Rows from block 5, named by matrix and row number. Each number is 128 + 24 x the weight over its row's rms, rounded and kept within 0 to 255. All counts start at 0. Numbers have three digits each.
# skip: long skip projection (model.blocks.5.skip.weight, 192x384), inputs 96-191
skip.33:125143130122115128113146150134144123085127091132107129163137170141148100158145118123106142127126127113118130109087140138119153106120133109121114106132124130125111132130143132102156082116115142141118102134133126120114107099116127119144126115107151156134160132120159105094118143132098118128
skip.34:095134126119130133159101149107111155127109117151125140088100173142100098122097082123141117125106106119121137133125117097141151137158121147129163139140168142152112162119093112129138149115131131106115108120105144146097128114125121104130119101102142098146135115082116115151115114139139089151
skip.35:118105130163150132142094097153150120157116124149126150118132138146118148081170180113125120148114116117147124163124118164125117114151127124162131096141185106140133130117106171113156147100122138111111142143141171144152179122117125156126105100172113142128159101160120152139120123117141147139
skip.36:156102156103109117159132130124119121120142127154137129123111092117129127134127120123128128125103140136137136133150115151114107158149120136124120140112131116123150126149105142141124090156106107096134100110163129153141094164103154116124147163158141111150136112129116126127134115115159154133
skip.37:112141150117110139125139130136134117177161116157132119099145151102117146119118131138114103169172127131120117111146135133149133108127117136126113119166154117079143112181111126143084140128166117109108133086092126120136127153097123152150119114144120091100106127150136161129109173110121128135
skip.38:129145095145095151119101152135154121149126134138141115148132087153094124130155134117119086127079171160180120077134147146117130099135119171123142101118116124133128120109116128121121137128125125145130159135131131109138103145117153172114122102141144139129076145126123116173135146144126127134
skip.39:087094144133081125105151132133115124127121109098130127144146146105172134115133108145128137135177136139142113084131118095131074165123102139117153073144099107108136111127157132168158122151146123103164110084120095110137114140136147112143097098109087119125124133131118117109091100135149125156
skip.40:147190118085110122126143152131107118117136123123131081114126107087135111115100128160147124132139117152128088109124138129096158108140152152139109117115144123179117112077117199091110094132108101103131115152157145140121113130144119124166084137139142094101091159118118138121130160133122145083
skip.41:165117149116111168144134097129129120143146148108130131158114154133160108108117146105094122090141142136116151107128077125142125077111125157101108131148134161148116107141127124134134147149128128096145081152132133128111099120144103140143094114131127139079106125163142174134176129131112130114
skip.42:166103129115128140126117122113117138147122102125128138092154121143117121134125110084120143149161159133116134136137147130128124123125129151074098128118137116134129115083128112144122148141132145121094140146123133093135132139105145141135120170113101115135124129126121090121133140107146147135
skip.43:155090135096106106106130120122115113111109140124142145139135124144141117148119109106115144143119134128152158128116098132119133113149108147084125114111133142132079160125122145130151134120144131120113116134158150143139114103120144111175107159135128093158164136175158130096119111127116109159
skip.44:158118123124115155143102122119111120153112131149122106140084140111128153096115163108128116113143126136125109109134114146127120138108107144133112135155111115087076112148101096135149133137147156151152123133124122120133113128111148213134093129149115166117101157111167115117141153111141108123
skip.45:128115088150124147109120112136090138130133081116093128132134118148146140121137112105165172136129137148112107149136143091110137124153146116143149100135151143116143155143085141126125132155105100130129085093137125116112116155142131087139130115114128095121100192161100092160143109153119148140
skip.46:142115112137148108128101103130111122144121105129177168144155085120129111133130136147092153157157177095101131115146134114143111148117163151091120145137123117124148134161127098150119130163130136103106145121120105127130125130128116123121117144166122141145137121142157169090167126107150142125
skip.47:122148098139135147126115122147088123134147118130077088124095159162146123085147142137159157134124147132136160103118134092154155134116184162130143143128153133150159123140112133122127112136144101120156137159150162113129115149149136153120127150125115129141099098114152165135146094127134098155
skip.48:183131135177124126100122106146093139115095143116137122150167138151115144140131162159106148103147116140122115132117144137135133173128113147130138169110097116134117138119160127157103153081107122138124145137144139138099117115126120130112113149137166153142102123141104145131120148096142122185
skip.49:125160139105149134127119125136096119150112113136147117096082116121122138123143138147093143153131126109123105136142110149114147092130149106151138152176144123122118154158098121140120134151111119116107128108117161118101134133152157164100121090096098128149128124115146136142150111122150128111
skip.50:122077117124152120120087132090137116113121138127121097124126141111130135150092143091138134122140126105155123143132153105117167121121150164150121154125105136134140153150140146133122119155118121097096135127117108152126131150128134143127139112141124104095108105157108136135127086142101118152
skip.51:091133139138164106149153136143134097084084126102168121119122152102155121113159130143152135114111152132115113152128079125120139121102151103174166128140126105155134120137134148116142134119127132127125149110189094141096132160122093131128124108147153097118136161109129124149102143124122127123
skip.52:144127105150111140164116122083128124141127138141135118129153136136156139155113123118140084106133179152151107155124140103089121121144151136129119167134117160141125167136131124116137143114126137150125132123106158134141118131166131120080138133147137117143138178123110119155121120142142108120
skip.53:136090108154113145125139107127121117096106159139097091142077111094132120116113146139134152150115099102139103167117151191129121106123154159136119124113113145152137121118134110094132166105122092130146156117107078126127122129154164125149155105136122120119104143117155164114155115142116134128
skip.54:124154132147133121110111128122091122117109181153119170139129139134146123132143127122150149122136115125158132128119134189080132092115157126117124115119116170128148128115098126132136109122156175181136156105114136129134119134152158157143104129118156116104119123118117151140152126142126105129
skip.55:134144103135138119089119125119172125126149116109100173145137143140146155161146130138112133095145160118097115115145133111123137190165077091107111140155152123126113102124123131153104123102142156112127147123145135104100136120143134113096150136135146141122096141139139084109141104121138106119
skip.56:128090133194131163117100136110093146112151150106082129159180112133106161121131127145137127135129156105127133088101123110150145159130161129128117146111141104113125132124146133106050153136120151121104153169146144155108097129085108145123158137132117104159125125136132133100133133155126124126
skip.57:126154125178136118170099120134111117132127103095122112130143152116131115095151118114133161096125129140136140121166118146138111117133131122135168105107141130120122173116134141153122149112125145174114122128107126130168122122092148155129115129125119138124136137109171129127135111153114122137
skip.58:122111103153091152134158116156106092112167120124132140115114136122073155117106107131157118146169111139141163121149126132130096181120135142113157131159149126129114152101130128115133124137142160153157131078113132140107124124119138135098133176089113133120129117077155162136177079129164100182
skip.59:091126118097160096140126124125113119112133094107100125136140120126113131136128143165147127118119133142120136159134103137093116122149126112142147142148149135130114135153122129124123136155124157128118131067106137121125110098134099162135159104135153139099110137117124135091120149139091086144
skip.60:125142155177131132105114126110157137146154177101120140133135120130100110142127109139122093120168134091137148112137107101123161177130127136152130110137117096101107151123130106119100124147131129115137151113146108084111095164108138124103136147159165136102141124133127116168096103156116156146
skip.61:132095126130123120145173118119122113108150150120103144140139128111118125125103139134104124127148140118132089131089133149111126155130122100128112084100140130147118118118162161147122150159167140149078123148130152105099096143124155113142127090147127138126157121095133120122152133123123123164
skip.62:101119085121088147162114135125102130110126170143157128122138115109116140098152097130125124131138104087114154087133133141145104099110114091123173094147101087106134114114113138138164127127162158126128126132142096116157150134114157128159116099121117131130137151106145127134096120132126143145
skip.63:163092155124147107140150111118148162118156114109146135103121127114106124150137172135081132160168132129140122138131116125153124163125137107129111134130117120162093176149148139082095108129157107075091141116146100114123142135110113099125114185138107123145133123118161161105140140142110128126
skip.64:123104143168138151119131064111118122112107145116099128116122148154140161135135067146125115119094107135110122096126125154146134127115094158123124115139134127124114109100102114155122121132125117132119114124151175142120079141116146146112171177167113107128128135139151125122110142094111149111
skip.65:131111114133130141118104099102136129154156100134125127114146124145150122120162138137152127163108133087171130129116146124161122108136100135095111089132102137095126134152162100125122144118121139141122131201154176108129117102114139101154105164140116173138117108158119122136116121138145128123
skip.66:117153142088140079121118145138127118166124120119119096086118129153128125170125101098139149146139126189138121137132123134145153085144148119156125118120105124141097154114109149130138127136113106112158170135154119102116129121121160145148120119165112110114141128115098125125123125134100083138
skip.67:153123080094113114148117152101137174101125141157181158136159135093121115099123158145092151097164161121135128156147121138118133132078137123116159091114112120130186125131156115110114126129156158111156140115161117080144113081116150134122134126143143127122149098132117142138127110115121110135
skip.68:128134109163152129118145149135126121170131125116127124150116126143104130080120161141139149166142131092124123142109110124102114150137121137143115121108137116111129142137123116139116133111104146108146123121122132152129100092122120110145144119146135140148112123143156130167159118124117137115
skip.69:112111123161144132099095116153144124113116151139086121092150116146121147105143137118138118135147153145138119138123129112157117130099135148158086121090136147119146125107154104111094109177107111187110123128164153140122099114102127131151126149113123132163137067135125167114127107126095099099
skip.70:109116119113131129111119082145132104104116172102098117138106153085132116086148130165141141108103104108130140108129116156176094112097152119147098101120144115133143134180104103113163135139139129151145092140109129120116157145150119149141119128142149120100151130166116153120137122167128154144
skip.71:125096125130144112143095140156126126110135121145134139123137086162144152094122129128149122109129130141134118111111140121114101154150131144140103122128165131103101144166111121169136130097163130147121100100096161139111105158124098117076122141141122141116127143133140141109145145144145103132
skip.72:125120122125124118112125082120172097156120144105138123095130099164156140115125133141141137134131095155113153150122150142108156107130128109118118141107123116141116105134141141128098139148105121127107122148167121126135097171112120094179099093127138134138124131159117108146120146135112152122
skip.73:123077135144114131158130119129119136101108128094149147146165135124175143111141137118116140093135144121128176128121072112175115102136114105141141130144121139125151188151117085125077105148132084112113149153107162113139121137132131097111169115118100137117129159114138160125157127151085152120
skip.74:149120152128158117140150150183116133138130135143152122083139128112147132119158146134088121128142104117110136120160134107128141165122109141131128135111136147115136145123122129155093157151126137138124136113123136096146127125144146148130114109154125109109149112146130165191119112105149135159
skip.75:135157145096116126148142144119132121144143143116125144116129131117109160120122114100114154156157108087142116102143138133141123140136126137132129138141114103123126145104121141128108133123133097067146119140142105152086123142147095107090102182148106162125142144149141137129136119135131118153
skip.76:125119151175087112107120139176117136137142135119091136091171123133126114137112127104130146103167127134116107123111150159145101125122085108095101152141155085109115093152153110164120120113070147139121130141131116111135142149141151138147128154131111135149078085120101087124133134120139139131
skip.77:132094134110122144108142105108119144141123130118128112106139119123136111170156155105145189135130073108126135133133103136122155155166131160131098117127137142136119134115128152112125127123159125102102136143173117172170097100153146135113120136147103132096140139110130087115133117135122135140
skip.78:109149138129115107141149138098126162115133084065139111130122158118099154117117171156090130102159135140110144134139110132100138100137163122124153146144124164109165107116127145121117153145125140102102122143164154126133134119092114131163140147105125112139131112144079097092102093111124139116
skip.79:123139145107108140151140137153139157096094140154140111146132121121148130161102096138171109159095108086151116157169123105140100117124085111140094148125089132097120087126112141064118112118126143113158090125121112131149136108101105147125108149131133095139124119102178124129133071138103126133
skip.80:131065120126099171120169100150131102119158127111147163158124147127126139113115136151140128094149125093179140145155121126135110116142123124113155151142163105098139125116193144153134112121096145137130113103145102140123116122130125116104163088131132117185157113136137144126147166104115145123
skip.81:167168145111120135147174173089145123126150137144138136111116138132125116121118158101139099155093130121102132134139158128122151109158131113128151125128101145117173111134115131136156173149099125130151110113142125134143138122129137123136106120080151109115109126121121120155116118157108135108
skip.82:155093125122131126076130107156146112120090112118118141120133159159138163116111101132110150145132131122134140091132147112104097141082137122079135144115130124159110160132143148144145096113080152132117136116126112114115156110102152124103131129086099130145108126102129142117088103100139132118
skip.83:138142109130129175066103104149140167148117131134143138146130114141104119112132147132127143157119125115148147151151107094127116110122159129073128156110151103118101074156143137142146129118152156137141164125140162082089137134132112153150097128125130138116113109111128139099132148159122112132
skip.84:105106098135133081109113088111148159122115160135145162128131132119120108113110126108168125156100105180136091118130115107117131123121124103133101128101119141119143130127143159154149176106163089143138134113151139157114092098128138107128114153116101100125114122129156165091144133132144131158
skip.85:141128120160131087151091125121146166124145116101128147182158061136124145125129103118118142123103137120159140146115103128093144135111097123124129144093158158171121112093146168133108098113149115125137078136139098134088111085134126136110120179131101137157121135129134102118140085118092118129
skip.86:133149117134136143146128125144121125155115153129146111097115127105128112144103105148132149124115125131102129126106129125128157160158127129107132163117129137138148150168109110133132125109074097158155148125166113157130131122139171153142103152147140114105129119127103117111140161106121142126
skip.87:130074093134117163123121116132104155130132106130099128123132104134113106110120148143110147148129126130120115105141136150101160158128130142112132100134135108116138151132138092177162152126137115127105135131105126139159097142095186179128119096145120137138132116147097101113131141138111125125
skip.88:109098118138147063143137156136105120134181155137122151123115130130122133141111102144113075116118121154161115135175155077122129139124144104108147127133157144090162158159156107143173085156125159084148086173087073108142155154116133145133129118131128105117153148161136109125136123141134126136
skip.89:107124097143122113109132154156143123140155156131147129116129129127111126138110130114124101165117164156127115125162140115150160106131131117164133146125129125167109149132098116156123090148126130119145170109119134124129107140114137153136106123115131103129103124119097153144127138145133127121
skip.90:137147094137099118140100128178139135147153138105108127082111125164119098155121148101148148122104133133106104142106156128098135103147119154106141136105129160134085104103084144138124100120136107137116154152130157125134129135118111110131078146121147107164119117138105120125115121123148084143
skip.91:113133128134093106144102137134116116138097116149104116150135115122106127167105129152121188149090130168163119123130110146123133156102119159130133117102129158117093146120132161117115129142167158149168105133083199118117158134149129154113126093110079126098108130137172136128140125166109129142
skip.92:111096126107130144142112156131077150112128099107141122144129135132135133126135143170110142099135139111135146157108140137107165152167132108154146142148110141115183170108126108123130127116144111160070136133146114092133095195101100119125128137118137118134134162131092139109088143156119129106
skip.93:121127119122093144118130140094138150148118119130143149109108139129145116138111144139117121109135164158140122146111114125108126094145134122109130163114147117162131117090134085128138152140150149137130131136143102090144150101137126096148124147158125131148140132145090143138128126126139176153
skip.94:120120135130097137114104124098131168107123112145156124135117094125094134123133109128119128139140167104098160156125129105098102176133159111131142110162130141132142150131169106104119134128145140126106148098122090145149149080180113139110124109149095115163145087157107163114106098127138150110
skip.95:118149154129150094160132189107110128082149102132139171118154127118123153119108137106128117118112171120118120137170120111122159130137134132135152084128110138095140135093107119147120128179126096116153101143125122098097119106146126129139144118123136116111113120127085153124091138114101133137
skip.96:143097130114106139115133130139092126063154120106122120129145133137047125125159117136104147128142121134126134176096106149139113134147132119129137128141078135130143125095129141129119172121117146114133120119144127116122149130134088179106120133123168139169097115137118097116143159124095155143
skip.97:112122121132132090146142092146106134123130148113113101084124108122122117181102191104109118149101114143127119149107104134087134103129117131134116142109149114102125113141119119149124104148126123133104106138167141132133125115147121111134130107128123136112112158125087068149063149109125126144
skip.98:133128141098171144095145135155155082136112137121154107131136123118128138126098131101121136108168143159127162107112126109139152137067114127122105124112112140093140137148176126150137132106109132118119135140130137155143140110120124106125137133116157121146118126163152085125121123149129121136
skip.99:159105144146129125077118104100131140154127166099146138142141153111130124059163107142112117094122103177111186085135161125161096144123114149120140154116120112135123117109118099129103113131121137122127139109107128128124126123107145149165146146086135126166123152084117154118172088110144156158
skip.100:141135139120136134127101135096118133125086119139139116109088098109106106157119094139124117143136088174132141158151124156121128116107098104176118117137143124102131123090113102138109129102127115146120101155113163118165149122154141157115104099141100094122141143116085140106148138078173128139
skip.101:154151142114162169140123110105102139136123113124139145138174111148124121105160123118147124102154117076098131089142116118110110166155153109144119135146150143145129137132145125137118103103131124110108176126132122123104117114131133088136126133116145139104132121140130105136095090150134135129
skip.102:126139162129110133104130152136131154149157145128129140161153107097131097140113096096115083152103142117137124119097138138152146158122144118115098154114165110129135111153141114089162124123147128122116141133139125120123154119130147125131147169138098116163115154084107161161125137154094163118
skip.103:124099126138156173133174141142141138147134162157111141140111105162120119158104114110089121106128121124116139158142145122120136136090133081126134114138094100171116106113138123130138134183163134154125133152116139116129111131144096121138160093136163122107154155133141125126063131142101163130
skip.104:136130144140144096107102157122161123127119134141090144099133126133130187118136117074100133091144138120113115110138124117145120095183129114158117127119138138121102122137154111097100103127168161102124109107160128120118106095134153132152172093138153118141106108113100143105122119130150153127
skip.105:140164123162082143112141151114106156101109155180105095147141173095162127129116110125091122133062127156105142136125136157167164094111130113142161158142137135117091137109136143156170096123135100170138131124084147178165122154134130090141154133095101117117115098109151118155115129149150155131
skip.106:139117100115137092129142078150130106129112161120105097155156104137108111180163098072114127136153141141146121084137129103142124117070134125137119170127140146115169161158139100161114129146112163142109091142123168131109127100149175151108099154142102097111133097131154113109130116122154131130
skip.107:111133142164135143107117127110118110130097144145180124129109134141130112096148144126114132108138102199109088126125159126107093109115110134140106119122136161151127101127131127098117113146087123140133144166156100134143157130107125140083127177118140131137130108141139123130134132122083118146
skip.108:083155140129120117170126123153149133147104111117105131148101165138173132161114179125149135141108105120106124151125142104129114089131150111102108154106130151116103122134105144156099127133167100097133135138112156132122135135131111095101124158116154119136120135145130116137144097162082146120
skip.109:136168124125114141075175101131118125105111160160134129112106107118132125096125113158143079162100099128115106138145162113122122149104124114162147148140177121096123082134135145121160106097106128147171115152128125178129146133112138148137150087141165136120119164090106148129132136147144128110
skip.110:145117133136148130144155152121110076137143148134118110167127116126121134165115139133144113126127146117130129104142128090138115079115125154149097153107154103073147134142131135135153133159149140136129123156182151150149136143145147134142145134121135096115096160125125126110151126146092104101
skip.111:134169111130135118156099131122137159113109130120118105105125132077122119105154132132141066139141123090132126151131152108087141100132120076102141106128147177142162106106124168124140122129124103123130128149149146138128159152157093121124143090125132096099122154129142102125116122129105140130
skip.112:083137104142156146141131112164097154114137132121161116108137119121141126104077182156112101177146176130137091152137126114106118080133124092104146124141115124165110093115128127113155164128105125117182130128139171156146103116135102114144131132110174116129098150157169101108143104103122104114
skip.113:128143193162142124120108113107135107166132106127092136159129108133104136124122116151105138143120093144131120118138082094154119142097087153122149146083159130113147111191123108136133134135123144096173129128121133150098132106145124159095183105122127092117089153123154170152136126114140118096
skip.114:116118134101139133158119130116148131127154131137141169106128100152129162162084118118125157157113142067139126122125143101115166107153148159109138132146136143154152173070102106126122144139098114166108122117136129113114137132145114084129134148166136104125136134171134127150109109100135097128
skip.115:160172120117155130156134138151123141149121169121129115109128110106135130139158095116164126104126107139120098150185113107069137112137142138153158149109107131128127164115117117101082149096108129152147161129132117126139131125152138149138065122135108131124127126142147122132146137144142115161
skip.116:146196155092155110118102144088124151086114122099098108146099135128151138108162102114157124167127129122127132101125118133120155098118132154092118165080141158071100137122101114120126128139111109120123159105117156130118152125145146124122118122149144125122113111106122065147172134118170084090
skip.117:155135119148163100084096153136154132160150153136100123140127093095132141127135137154150139127102113154125159153151116107136102145110068107123098145118147130115116123146131127134128138109108111166138140132118149165121130089119110113127128112107128144088077132116156113107144154124128129121
skip.118:100136130113132125122130112171120094122085164102138111102129165129118108106149142150104095165104093127155108114126153139127117109108152153131154126120127113113116113120095132116124136137111106146158135141115130142163093128109108180112115101139099136139139162139133166137093148190142122126
skip.119:156097180142161108133132090105147110129137154084134137159121110150126172125074161087132122162108086121134126110092120108164132158122116117113106127104108089125133119111157107122088148129133107123126121104145177126124143136144139108174127162130098156176108134153137129114160128084128135114
skip.120:129118129135155146132117142124153129133112097138117130130092144131144110118124099110136096122091102115100102099139098082134124140118111125110153173096140122150115119092176115124138117126148104131110141133142122149134141099118154128112133092126112108121101112128189092122109114114141128184
skip.121:122119127094147123143141119148123135089114092141154123135152162090114131151145088102128150120107144116153155144155159116137108157158156145138119091114134106152150139068160149144125132124102134167122134105086082118130104155106095133085148115147112135153162153165121120104127100125133108108
skip.122:124101101123128151127135088160121160121141138130110107104121117131076138121107126119168134139110163137125127061171136113144123116148104101099154158145125143149148129109107125106146153149144148112122088135160127164152170147097133159116136113121108121131147097107092136142135140150113096114
skip.123:106152138122135151132129121126108152113163138161130107120116124110136151148163160135143087110103128127143135126141139121117160128169121144135151174125130090123126141100105148108149124133130138104092133141118133151140147099082094103149104144128125071123120120152117090145104092128152144146
skip.124:137082113148134142092120113145118113131127092132146113137137131136139145143149152154155125109153144099145129118128113129153144116114187128146130140103149132134129112118121159117133136139131095087147135114128170108127131122084159094131119130083132189133112164128150123123156115099124112131
skip.125:123117121121125141123113110099121143114158136148145140145142163113170124145116153088118152146149116125112102118100101116135123123120101136120095080119091166115185078132129134164142117128109136128134123153156155155090118142154140165112140132132117114146158101141102095107157132126129155136
skip.126:100144133137145121159147117099125122097123147153100134123131143105108119154123144143133116132101123113139138134131170141116103097169136126126104116128101153169121159099111157163150099130126187122125155129142110108138121101157149118118131129115124127140151126121113113103123122126104119125
skip.127:122146125181129126079116101140170138133150110119109131153131159135124141145126120103136142122136123140136086123142149131111117130103139137123105120146183170151124109151119089141108118123134115155160127149086115151116069171111137133099111124135109135132120109117094173122126130114150153100
skip.128:104137121138094153143134100128134175132105159093088118128140097127137131112121118140072096094119163099100126125112140154101142125134122121130146136127150115125126144106123136119142132151149083077121149100137115104102134102147137107128101131160135105101141145148108125103098089126141088114
skip.129:091106087115125159102095151122142095139113127109148118134159150119121175141102120104109155144147100128139125117107149107119122136152132113116102127116138105130132124113157109087127140104118145127141161131117112123100149123134128107155116156159132120144151101165120103113147150122132094118
skip.130:133147162130140133137164147110111134148137136130134121124116102153104124152135134145137151116093134119107156132146124117136106122121153124125147134161166136111125122120112126121135134139124134128136134134101108129141144157160088129132132127137123097145103148154108142137133127165107124135
skip.131:120117130117149150150115130131125137124149111108099148130105120142144098133136136133139111098110121103128102188104132100119136101144113114101116128110113128113151140171165146126095135092124127115097143104148157112130117137109095098139126108103102137135135158120103154134106099107109126118
skip.132:151187118128145095109148092116119144102106111122086116118087120102105148106133118144123093110121139150153082185144095130114098130120138115151144078117137136149156131136137120137120114147127121120128114124113121147101162115152154118128139139112129105137116172123153139132124109146128105121
skip.133:109176098130137116105114094113136124155120132125120094107127141134168131122110101130126087120108128126099140164163128149166119079113120087107141117114127136105102139118113193128143133126157110105137145147109113148129151142103101128196139133099143086086134157140163100111127146169104113105
skip.134:082128116123142119093131121138138125116109162147143147150096107170086129100119117117114110133111107135116149108132120124127148107168128111170122152119134110096128114170124131142130137124075103165134116149074119096131163132151132176134147080134142136135152124151107132100077156136139097090
skip.135:109150082129111111134142171126146099148145130128175162127128163131089128131115096130152108117157145121107136123135146123114144126161163125163187124180106119140138120141119100135127124123118133131132161136119102119114135122129130087140110118128130155144155120148096137119149177130158157165
skip.136:162139156109090136112141129146140142170124089153147117124100101156083128122128127140145100093104110129107124104121104134133123091133117125096108140121194104137122184141117108107145128136114141129162109115084123114124148111093094138122107097112148114154119147137134134121158113132108099151
skip.137:150165132150128132102120119162133108133126140156114098132125114154120128115102124124136099098110149148108110121102143122135141097102108114130105126134129143118104134139147120125114099120106092082098165132111113129123124157137147167113134070121120104137118132152134127146158158121116087135
skip.138:110127152121096087148126100126112138128125113119131128102108141131148139096134120107122160080129165146095154140110121112108141143143112141119160157114123139155129126111162137107145129143116113113099162140142124134095155113135106105137147156117122131110115168126160136108127125124102111075
skip.139:103162089120113127140144117140138122114114142126122105149088137108104111097119110128135160178140117099108127090166124142124126105146119148125137084139104124099147144120084126093123133152145131121120119134095101143113147170123122151128143112084106134107123094102122142102118103170099141120
skip.140:148140114128131105162117145110168135142096113131163125110163129142118150147110129119114131098135118112121102118112158091151141124155116121155134159149141120130122122090114164124123139155106110076104112081120103119115142074123113105130134148118124143125116146079126131124128100119097101138
skip.141:119161139123147087121124116150144127152146126133139120141098143122118088126141134144160165145094179163124104137182153129143138113140123118141135119093127093130136159137125137108165136152128096146115127070090114125103119146135089159131157133140154182134114160165131115148096155110108126122
skip.142:133113136118144137161110100132145110134138121126063143111125137156101147113112143100117141134108148143163157100109111159100105136110156108113103094150106109161125085140123152140139110108127127102120108145132132143123117142105131129136127116148105127154121137136141120091113110134159148124
skip.143:091132116156162148156117129134146129131108110125136105143133107146134146130145187131127123111156106194136109129136134097133157124128126116119141124128098141103111091145134149094132146119117110137108156116108145130144111137109159110145108100128127118106059162131130108135096086124142129124
skip.144:093130150099091113105133172083126092129121126096136110141166144141167098168114119097136121142139126114152143110142154162149095134131089122120160111131121131134144158145160119123106111118110145155134127162129122140151136092207094158129132148112112146130121141083143136128140118136137106132
skip.145:159092107114108163106114116125122103167110186138118127114117128147155095110128162120124089145110101131148147083137120166099148138144122108138154096136098084108145096137139127096158119104117127119119157128132127112111103107130125102126138166159167112110167109099117130119138151106141148121
skip.146:124103133112136113147146146096147137088142150146113105124120131110097123115121150103154115127142143112103126118087158117153102124097127073105137100131135117145132158139102147116144117124117131133123110137162130120110125140137124130152112147134112129091120124151130150139149120120135116159
skip.147:147091091142122172117133158135117109134161181120152135088130160137123129148145126120120155072172125077114160111142113142109124118194119102132134118136137125131138119093093127121132132105121145127110130135111123086109132175123129114111139161138132133106129110165140156070113105102113146102
skip.148:150162134165109123133100151113124151137138103159158121125138139161152135125090136137104134150158134139141122140140132133142109141136085157125138104109097122128135106092092098132139122128116152091118142130110138117153117073125134144116120120112101115137136126130129077108109109104138121156
skip.149:115145148153151125087142139150137130118148149114134144115149121124115143164113137153136112134115102129135155114095094134110111136115126137117134097138126157137107110150126128146126113124146153127113153115105127121121136096125148118132128102110150128132142076092115130122138129114121121109
skip.150:121132096145147124107129112140141142120122129118126141109147140157124121099140145160133135146134136145079132130135058161126123145121125098153118131150131118153112109138123100141140133120087153160100140110102119101150124158123123088089135105122102135127151110148147127172133152116104124099
skip.151:108100090132124120146146145104116135149124115097137111130116090108126131118153165146119113105091147151125136125122123116103125172108152094142127135146116118119127128082178118134127139157152116152104125089135138158137187126107163117153101140129121140110108106117127078153147132148140107118
skip.152:110114122163163125128104129120122124139163165143149110102127174145145132170137121113116151100108149124118150138101138113140089123121104119106161124123127121100095127125146098173116115115090138162151109137103124143105089134116145147125148144141121124111118134127081102095105140111165114091
skip.153:121146110114136115109128129123161134149165137148124124090137140125154101126106147112163152117111109107145127126135167106175131120116109135149102118136116114141135125209131147128135127144165073153129140128149139134115117184124105112127125114151127143133138123120139152134123142168131117135
skip.154:148110138128135101142134113150137127140142112106119096145152128152130141151116108142102167117148099148119148138139121111151106131168149116098154114128092168121146150100174138114165126098125121136085129141127129121117129096145138119129124137125131071113207114144133134125117119128135130100
skip.155:117122131128119117145126139138142138134167169129128138105116134149132133144148126145120162090121144110126157116107119155118109119109146210120124166135133157122121120133128118129106126125113148144138127117134104078152147146131141131129134098138127135132157127120099106098136126099154129142
skip.156:139117138162127165138148112089153109128098138121120171155100136080151161109120128139107095113126128099088107125117134129161113119135137144130129128105133107148131101171172101121128116124145115155121127110107139138138111104110131133110114100121145145156109094153155135149120145125162147140
skip.157:166144149109121101137141127120143158154107125123114127144128168157117155163135105117130106135123135159139121138139102160100132115124097135115154166116150146158068119077125138080135151143159127138152109127106139128119150091099157148145117122121099141123081142136136102130118144089131108116
skip.158:122171122114130130119107123163137144136106111140152129149121134144139136117126120118107103197121159153110115134123128133136125179125116099133132105143106111123185113107125102119159123123110139158157142128115097077114129131131143115103146105096103109149112081121092124116105149110136123093
skip.159:159100114087128145129136142093103149123126145099120133166129113137126158127144140178166185116132123107154114103132131131140077127179127104102150155159174126117121134127186142102117114115115150122145103120122135120160128104134158121107149104126124126144154136122166108121155097100102121148
skip.160:127083120114083096128133125121098110163143143081134112151135156128088116148143143115153153141164102133163140117153150151122130119121090120113135133094157142172086131110180119147134158119094098152127137149163102128185139127101131110127115141121132090146176117123108104117082131083171125170
skip.161:126088083141100131142156126131096105112121132135126123107118133137146122155146127152102125165133129124163118187146123142091125107121149128176113119122109111114142108107134111146099146132133159155148126151127147111109111139121138153150141119132110090114135136093102122120111103133163133117
skip.162:118127100107147118116077131136126119148146119148128130104106139145154141154141136123159154149142172094144125156117137151121148120124113143122117111115154146127110140129141122147134124126099146196116135113104117107133124124130126101128123116137153158120155143098141142111142090109139131093
skip.163:116108119124117120096131175129112133128093121149124174129149105126110157126109155124130147155121077112135115131140124134153111145137148108117132120140114077081161138114114120148134115137137126119122169120080100117094147096157108133125148129088116130112121129160135151123148094107132152140
skip.164:163139108115152138109142152124140159160115147111122122193118142118112139122127110124153130160109100146113134116102088150128130134138151100143107168151161119142101123122112139115161102101181110128169101122167150147111132122151135144136138125115094144123092119104164121102170115098087160132
skip.165:111134126091140124168142114103143124156151118131137134132136089138111148142113138097115146137143137130124135131128130119148109093151116133125163131141123120141157088111128142139144146122122089154114148145119115131129135112138105133149139176127093134133163129111125115121133159103129109126
skip.166:163119146120112153110129149115132144086088110138140132123096129119124144091141118160151123099106173119105142125120076146131151132089140105137183140108127118132180093114135172138091121113154133138099122123062166124154138124144116121092144094115132134132142123121141109136113154129125113100
skip.167:126123136102119138096128146108144103114123118137141158093130120139108105143115139096131110131157125142115119137122145092123110164127143149139139165103101133156163153127116114152105125116139123124166143137141122155135129150106129134109138075137095084114152124153120142143097162122116122153
skip.168:116153092117118141110170109119122136123122158107143148201127109115090128127139111137103139117132133128136148130135128127131103145108112096170114143156124108102141137152127103153126130080139138118127135138143135144119149099134140142122143144148087162115111104084116151118132179129135132149
skip.169:113134137101120165156133078155129129147106159087122140159125145130112127131135111110116114138145119126131132107136135115119159144111135105140125110174121099143081101092113147120144091122160136131136109102101131110136117151131128138116119090119158174119146123124152128096160138148148151138
skip.170:137131130109169165173102118133109132127122175143140107096143135145195100129137175131106131137125146120117131136142136109082145125123100154169110122142127128149098144077135172131159156147076131170158119140116149101135154113154096124171121158109148117102141168156138112136129115095110125097